Weights of a small image captioner: decoder norm layernorm.
Rows from block 5 of the image encoder of a small image captioner, named by matrix and row number. Rows with one number belong to one channel. Each number is 128 + 24 x the weight over its row's rms, rounded and kept within 0 to 255. All counts start at 0. Numbers have three digits each.
After each channel's rows are labels from the 100 images, of 14976, where the channel reaches its highest value: "strongest on" is what is common among them. Only what is clearly more common there than usual is listed. The data: rendered roads seen from a driver's seat, with toy cars, trees and houses. In brackets: how many of the 100, against the usual share in percent.
# convs0: first 3x3 conv (encoder.blocks.5.convs.0.weight, 144x144x3x3, each kernel summed), inputs 0-143
# convs1: second 3x3 conv (encoder.blocks.5.convs.1.weight, 144x144x3x3, transposed, each kernel summed), outputs 0-143

convs0.98:096138126139089110124104107123107129145157076139125123109199107135093141122140078120148137138149143100079085109096150071153164144141149144139104115140128135140093132142147108120117136104113144087099123120150125142126127147105145120105167135157159152124112146158109130116092109133162138130157089106109125133132121080092129108140147087066124082173163126124154142160148101114107105114111157111132123124144118108094155124149109124076109
convs1.98:104116133103166090111115142111134162106173139140092121159137102165165129126128137139110095133146133084110138159121145113113149159140107184132127145111094108106118098075131106156125109161139165074131112135144118147142134144136124091116149124136109161140149133151104170133114128113118141128105116092129109154150129120153071116135156107087142155124122124166152177152133110188118113134165107071125134173173156130128132121104089144103143
strongest on: house (71 vs 31.6)

convs0.136:148152165129105133151172124193147152157134091151122138099121082137083137127123093112107097101136156082096118148168094086141095105172136127166135127164100144131170078124143114134076114093122116088134112107157121132132096130101099097129151145175129140107110124140122111110132102125095120113144146126114136123128143154125132142182119114104115109108131170134168100107152094142144142129143135142117126104186148084141147120134120119120142
convs1.136:093142134101084118129154101085098106167146124095141133119168158127101108133105124129099083109106125157119138194113116098136150142113127153136155118123108145116109098165131140110148125132117171153150152138118142128107149086150118122158105144151149142136060100126164153090147118121144126129175139138116092144104066210149138107103154120109127130124142123142128141128093132138142096154136157171098158154147141136123135108145121105127154
strongest on: straight (65 vs 32.9)

convs0.64:148102122175152114122151100113113110127120118151125108128135118160132134154164159147090142098150181133114138151134124110135122166135148097142097142152154112083108078101107115124107121175123134137150147109148118132102136124127135117103086109134141092107175107138100144135119172124087144120132134159137103115162084119088141135128122115115119101169118132114152140106172125182128085148158105129138108130052110077142083132113103099097117
convs1.64:146132143125086120154140131132110114132145174148096091147131114172138118154132098161102123134063148115092164153166164094163147120101104127088143139108164138121111119099118155104104117141154119169127086107100120162107119129092111126133110126100138135127147092169120126105117110146152120143121159144116123128164099141153121102102173084072106133159118099162157117115154114093121162125132145145098132128086175170119125157109135116132159
strongest on: lamp (83 vs 29.8); straight (60 vs 32.9)

convs0.93:137126097115129140113159139159130121082121141150158139150097093132116111100129127099089103181119157139164117093156170084143139125147104115090137101161127132095123101127078141118125093185101150163135104094118070113130097121127153110151150112137135089089109094163144120138079162158140122141127118111153100144121118126161120119114097106163133132107156108111115166113100095136089134142124117145147108131160096153115160106141138147108095
convs1.93:084133119125122107149138122142076183150145115137100160130133102098182077105134170119136155124157149107152122137096181134152160163139172138130130104139102137207108096121111148137127113118142145127118161153129136122123088149129101127138162131152111151112118179163149125151113129141095104146114109124074121142122090134125153167100108142148113065134140138123172107110140072150146123108134117118116112137151122130119147128147130127112109
strongest on: lamp (71 vs 29.8)

convs0.24:189136174095142133158127104113124140159164107145102147083148142157080123093159162129108123140114148120133074103126108131114094103132075151106121118164121141139114082107145146109148125124138126115138084106088116060123179114138127136129128134146132094094098141085100172097093149142110151109144137086134091113112108160113135155117115136134118126118097102149128117108144144134107126145112131113088127118129131144132086107121142186124140
convs1.24:124149131126133135146089128124165116153135122147133099113144115118192130141143139128159140132140121139154145136140172114120132101122134137096105157092145125073167104098118166069148117104108130139134131111165134176111091122138076137160137163158088179106091143141131133135164135105102092128119123176135160161138132111117137136143158122090156090103138158150146159141100119100109107104134107144104099095177164110138138125132152107101164
strongest on: house (68 vs 31.6)

convs0.104:146143147127137151132098106105105112129093152121107122119121132115135134140147175096101143110151077117142135123109114090127167107119133132145116123096136095135101138169107105146123132146117166093120147103135143092129109091140104151127127091136119166151064152139078128132092138105123115116078104146109138130126060131126139130113123121135107130125083111101112160119090118154073111127135155094095120145189130113154084148171081155109145
convs1.104:102159134124158099120124108121113148096108114123148155142134119093134113119079119093083168137140138130090143139169100143121160165127127115159168134109107102127120141142116132125112109121159106148121118090152133154121141103104150103102111124123134134160088079139158116126183122143160173140136151163112143108086083127075105120128147115078130163123116171151139132108082081130109136101081125122144115144093165111163118126133159090113116
strongest on: vehicles: one (79 vs 45.6); bends right (61 vs 33.1)

convs0.23:139147156129123129139141109192115107167091163152136149144087175146131155115099109116104117101121116079126128139142148128185115136117161126147106153141149138095136130111150124130139095124086159135157111151102089152082114083135124081098156125136079136136126083151095145121141110103093119113095140149084161127091134151099129147112129138102136140122104103137111118159127065118125133094161132128097086139116165100133108121124104124152117
convs1.23:122109120127126109135168087105143109175142146070189129143084145152101151134128161132136130113152121119105093144153192121144125155128133141164112125125141112097126168138160109137182103152144139108140149105135151144147118142124172130136159094106140120120137087090129141095132125116097119163113086063118171117119141125110103137118148111098167102145134170131090124124109139118156079109131117118152112128144141141141097157114148144148085
strongest on: car (85 vs 54)

convs0.75:138165151154102154125108121143115157099100093125146145169097125153133098078107119120053124114093105117124126110146155148116099143122117090166130163147140143126143129120138085109148139084141162081132113111093130176122117122126129099136146126125114099116126116130120085169127087110108106139118146184120121097152117150183139099105097140121118099092113179125148130131136142130103110170151099120139092113112173168108110110112119131116121
convs1.75:115124083095119104105118108117111118123128099111145116127155190102127141129121142147067100148135126083105149174174164115142149159106139142121138114107120096123159131150145102104131112163146066133103141107141087113176156103125134125141120148131125107128135146104121120146135163110128160147143105120135152165136156160127090144122112128108138067150114164099158124128156118183122095107099099125126122089128139157134161099109134167127076
strongest on: car (91 vs 54)

convs0.70:143143144179161134164085069147091140150148108101130124090127117179128087142123125147139099158161106125108112120119147122125104098121151130156124117150129106160097073144138087141130113124175148114144149120084097127127132155098147128133111137139134114119168108141086091105087147170104100100118124184145134122098077113138140141138119128119098112136120097098108106115156123169147121105136117084142106106090116098158119116160142149143137
convs1.70:119096137102119156084119125162166105152125134158092135147106164148145153127087119190100149140119155132139126135103130096132115133123076106127162166158130143171136133124098136143108164126071113098093117112111115123116122149098129114130102131109143129093106159109114119096148126143173093098120112158177096149121103106101151133136122082122154129107131109101129149069087113088125146133127133135106143143092182154121118137160120163106118
strongest on: house (66 vs 31.6)

convs0.13:133132137169139145166104112120146098114103137146116092145097105134122108146134153120093114108159077134134115138135123196108189118124140096125101098124132105126150149109149078140113145143137124107135150097082185093152122113104155156124116120118134126141149119100093105094115147116149134108137124194077133118127066125129194090098121137142131123139079142111128100133142134124119132154131115101100139118096172124111102118116098120111140
convs1.13:107154155112109132123111133164102168104154140131142111151114131110145098095126136118154140116106128156117161102108140161119111138148138090139204167112086146125149191100107132130105118133112186144140144069104107134117129082107107101128127101125119099135095142127137151142136167123150108120125123153162093147089136141128175101132129156086088106154125158153105168124115130109081122108112099167127145149079116109139137137103141147133126
strongest on: vehicles: one (77 vs 45.6); bends right (64 vs 33.1)

convs0.28:125143129106092066129146113131132136117125114133154118114083160149088114112148150100125105116116132121089127137149144129110139128159095137104155109138130103105124148157160072122134098109154103165114181122131119120140127128106102096136154105110113141109176110104113141082207135167144169100142115144166133136092104140122110130069119153111101149152153150107125140119149122118126091135097143124127099118095078135109114188097127133127133
convs1.28:163155157131127140145126090101127162145136135122140131139116135094131100173144097124069109100145102129101126145111112143121154129175099158117169145129100093084119129130143087128105115122105135147088108122097122140122116206091156073105116162102101143158097128109124142150164117114104112160101116102110164102101163087125130143144147148096107146141118116176119116143093150132094145116147125118161120138088103134086135117116116120113152
strongest on: dog (86 vs 27.6)

convs0.31:129108132117151163122093103125106120132128088134088127160156130092089137125132127125088176158111112157099131106122106110147097124118160118112144131134139138114106136152101141124132150107095133105138088118124129135144054114081168117148094098121157119112070106096099140129132147129119112121106143127112117125115127128151132176112103139122081123155150122136126116082144180119134114111097194123098137098155159121148104126183170093125163
convs1.31:119153139149129096105096117154173140159120137155118136113112094111144125148108116096127115158109141127111130088115108098082109138086127093077135133158137124125093151118081133143172109106145096136144141152143143116152116142151112106164098130122094151134107141117154122140126129134145134112135145127157096157131194097048124119119143130149109044101164099151098117136130135112117110145093140130134122105138093087128139152155150164131109
strongest on: house (63 vs 31.6); straight (62 vs 32.9)

convs0.60:108108125120118124158122119112145103124134111113172104102143128098132112131132153127094100153138103125088098107129108104115103102095119102114137145120121144155105170113145110115144149150120124092113145142096121130129111091096126172117099090103122119102158149091115071121142138114128076108162127116096153170159102102068062154132117142142112147147147137097153107124118109132108119160084073159124129122082136137117087127098135099091162
convs1.60:127102128105158148115117180177086131099168087092126123118129118132111131137126136139119134123112111126104130156142112139098146124081112110134140114137148146138107093109153117126140101158098117116161150132096107192107102135128116113141146164117115132119150140115141135160124139145099156120090105174141142072141146133164161150087165097098155161157087114129114128101147172134166159122184147162170132109129158096119117116110134122113181
strongest on: straight (72 vs 32.9)

convs0.115:127143145141120164153147096114151137133106115117093137119137138120139128090140125125059119085083113100144112123171125130160138108137108118079119132109135120154176106131107112130159163131094133115154020117127105134129115171099157132155107139128123154109122113157125151145170114089155130123142141122177154112111148090115152113155124118117156098125135150117129097132139078124148157115132086124122129124131136147114119166121108079104095
convs1.115:124113092108119138130140133099133131128121099119121131133149142120121130142126142101081125126126147107108168172173170137148127120149210125134106143166121095110127132138129151116100128136112109120156177126122096111119119107122088121141126128119136116129131110148130127115094063120143115121116146154127131126144108155154135101136043124109137152151091164132122147098108155123133009125096146113144107151127137114142121144127160140113096
strongest on: barrel (94 vs 29.7)

convs0.5:105094066118121112188122144152105102102108162138084154120104127164125161100119110132103139133131090121130110143131158165132179154163145142109161095164122126150079136139127104143177155101139104160120104118097160123146108114149136153118124082122135108110112153107106115118112152148116131143142122101095110122108154143147148143105134069140141132121090130129150126127142123106118116132136099119132128134107073089131087169105078140093165
convs1.5:137176148142118139086145104180064155134127092140121114154119130116125153141117099118142115136100133108112185093125130110133198145149097173123146146106125159110152101138136118136117084125129106140108105095140134125154157119147125132153164112107108146141161090136139140128082074130170147138108136179142159084165109118133127147123151150092116137121134128118158115140122175134134159097156144133081142175114122096119130108132155124127123
strongest on: vehicles: one (78 vs 45.6); dog (60 vs 27.6)

convs0.116:127116159145119074098172148102173149092034090104122093144098143155106093114139153114107161122144122118069161146153114127085112128149101113147112125121120121158117126153155103117098130122103133154136138110109131128125105142121116151126134120110113124107156130119088073128120091097104097107148116089150107119148082095135133142112105150146102151168127146109135142164118115108117093128114133156118150134119122091107116144131094078129124
convs1.116:112156121149153143145115148128094179144119099122110075107096121121173103144104116083122129082093136114116131114177084173146133118115084132140147146160141154130137085108121154116089108122116161119109081151124128162116133133116188130090102114099134127105162141103125141148103086117166111148113137106089113133154113127101123121124144157129120112123115139104169159116151151121117170139141158152100114110084094173114101137123134163127149
strongest on: dog (68 vs 27.6)

convs0.63:122099124112156115094136160130124180139104167142121137113121131111103081156133153087102133117120089096145109132114137111074098103134181132130148201134129137080138104130111144133106195111130121130116136125135121118113135139142147155108080124171097141117128119100128117144106135111110103107131152114098083072100134104091168107135083151131135119124115144107160114144130158106119142109098144132141122137147117124172109141153178109169116
convs1.63:074157126152155162144142139147134070110142143119140143110140109080145154043147141077077156150132131162126078118097106126146087104129117128137142087136106154154145125125144103125132146105139113106142135119117150117124126131115116082133116103126203121116147082112137080091111092114138122140139127114115096102137169133117130154110129163082110127109126096126100158127125125173152129121145156128145155112151145151137149145119121146120136
strongest on: car (88 vs 54); vehicles: two (73 vs 41.9)

convs0.52:180124119115100135140156126074164071132132085137057135125142130114115131109142136081122092167145142095160129089124113115108127106108102164141130118100123105100148075116140131143126109064061163136119111116100141144140121113109153128132141120151129146134138118162157166133123164119117117153079105106145126149144122145134136121148122085113094119164137129134127121100066102125126131152142109128093083133112121120154102141140134123135102
convs1.52:093155147186175119130124099148112153113122165090113118156121147100196157141150061158135107128131159147128112107122112098117155147108139157073109103127119121164112176117123122102083136105108109096132145154130149110161140148119113113113141100115120134113111146142142103110144110107145156122128152130145097162101108162126127127127101100130128122122134130076158107104109116102099121109106116143177170103093132172148121082143117123137156
strongest on: house (65 vs 31.6)

convs0.113:222122086154144101110128123068113112133124120053117145121156112125129119156202111127086074124133100141164123115122094115136112102127096161148157108139147115123124145089139090109116146138117150113121108151135141095160141167086129134128148142120138166137132133072119122107156108120105126117110112167098156135139110138142125139111100130112105104113121114135110151134118126117083082121139145147122154148144138091131133108120156107123139
convs1.113:125169118135144124126139110141124130119139141176120143143108105098115122108118133147049151161161141140123122157126150122171133129166130158131125136125162114099108076145086110145061137157106117137105108131150139170142103136153162069143092141133158133143145205169116150154094142128098095095161134118101135098153096107111088136139127114131121112156090131147109141143140153118105123107125149116142148101169098137110123138125160119118139
strongest on: car (100 vs 54)

convs0.140:125154143114134087159103087125091163095165130093146096113158130131109127095132139161056127123126101142126123123140134132101110181149114123133147168147094113152099146145150114121146153123119110080110084146144129169105124102159098131096149098102113113166126110153127120118154113128110136116149108129183171137129093099100170115117102134125120085138125159151131177108094090141129148094134129118169105128142116119124143123075138108125152
convs1.140:142104154098139150175130107112111117116148106152127203117170101175130127124156148146163111097163144099172192153129121138110132126131144107138125111137133110132148141112161128137147118132146150103127110108143126092146172141140117153106163120106136118104127111090114154130124110127156174115069134094116156140137144139154133130147135142119154188128111132123106148158142162150159142139155178131107083111163078142109156130114157110102100
strongest on: car (91 vs 54); vehicles: two (71 vs 41.9)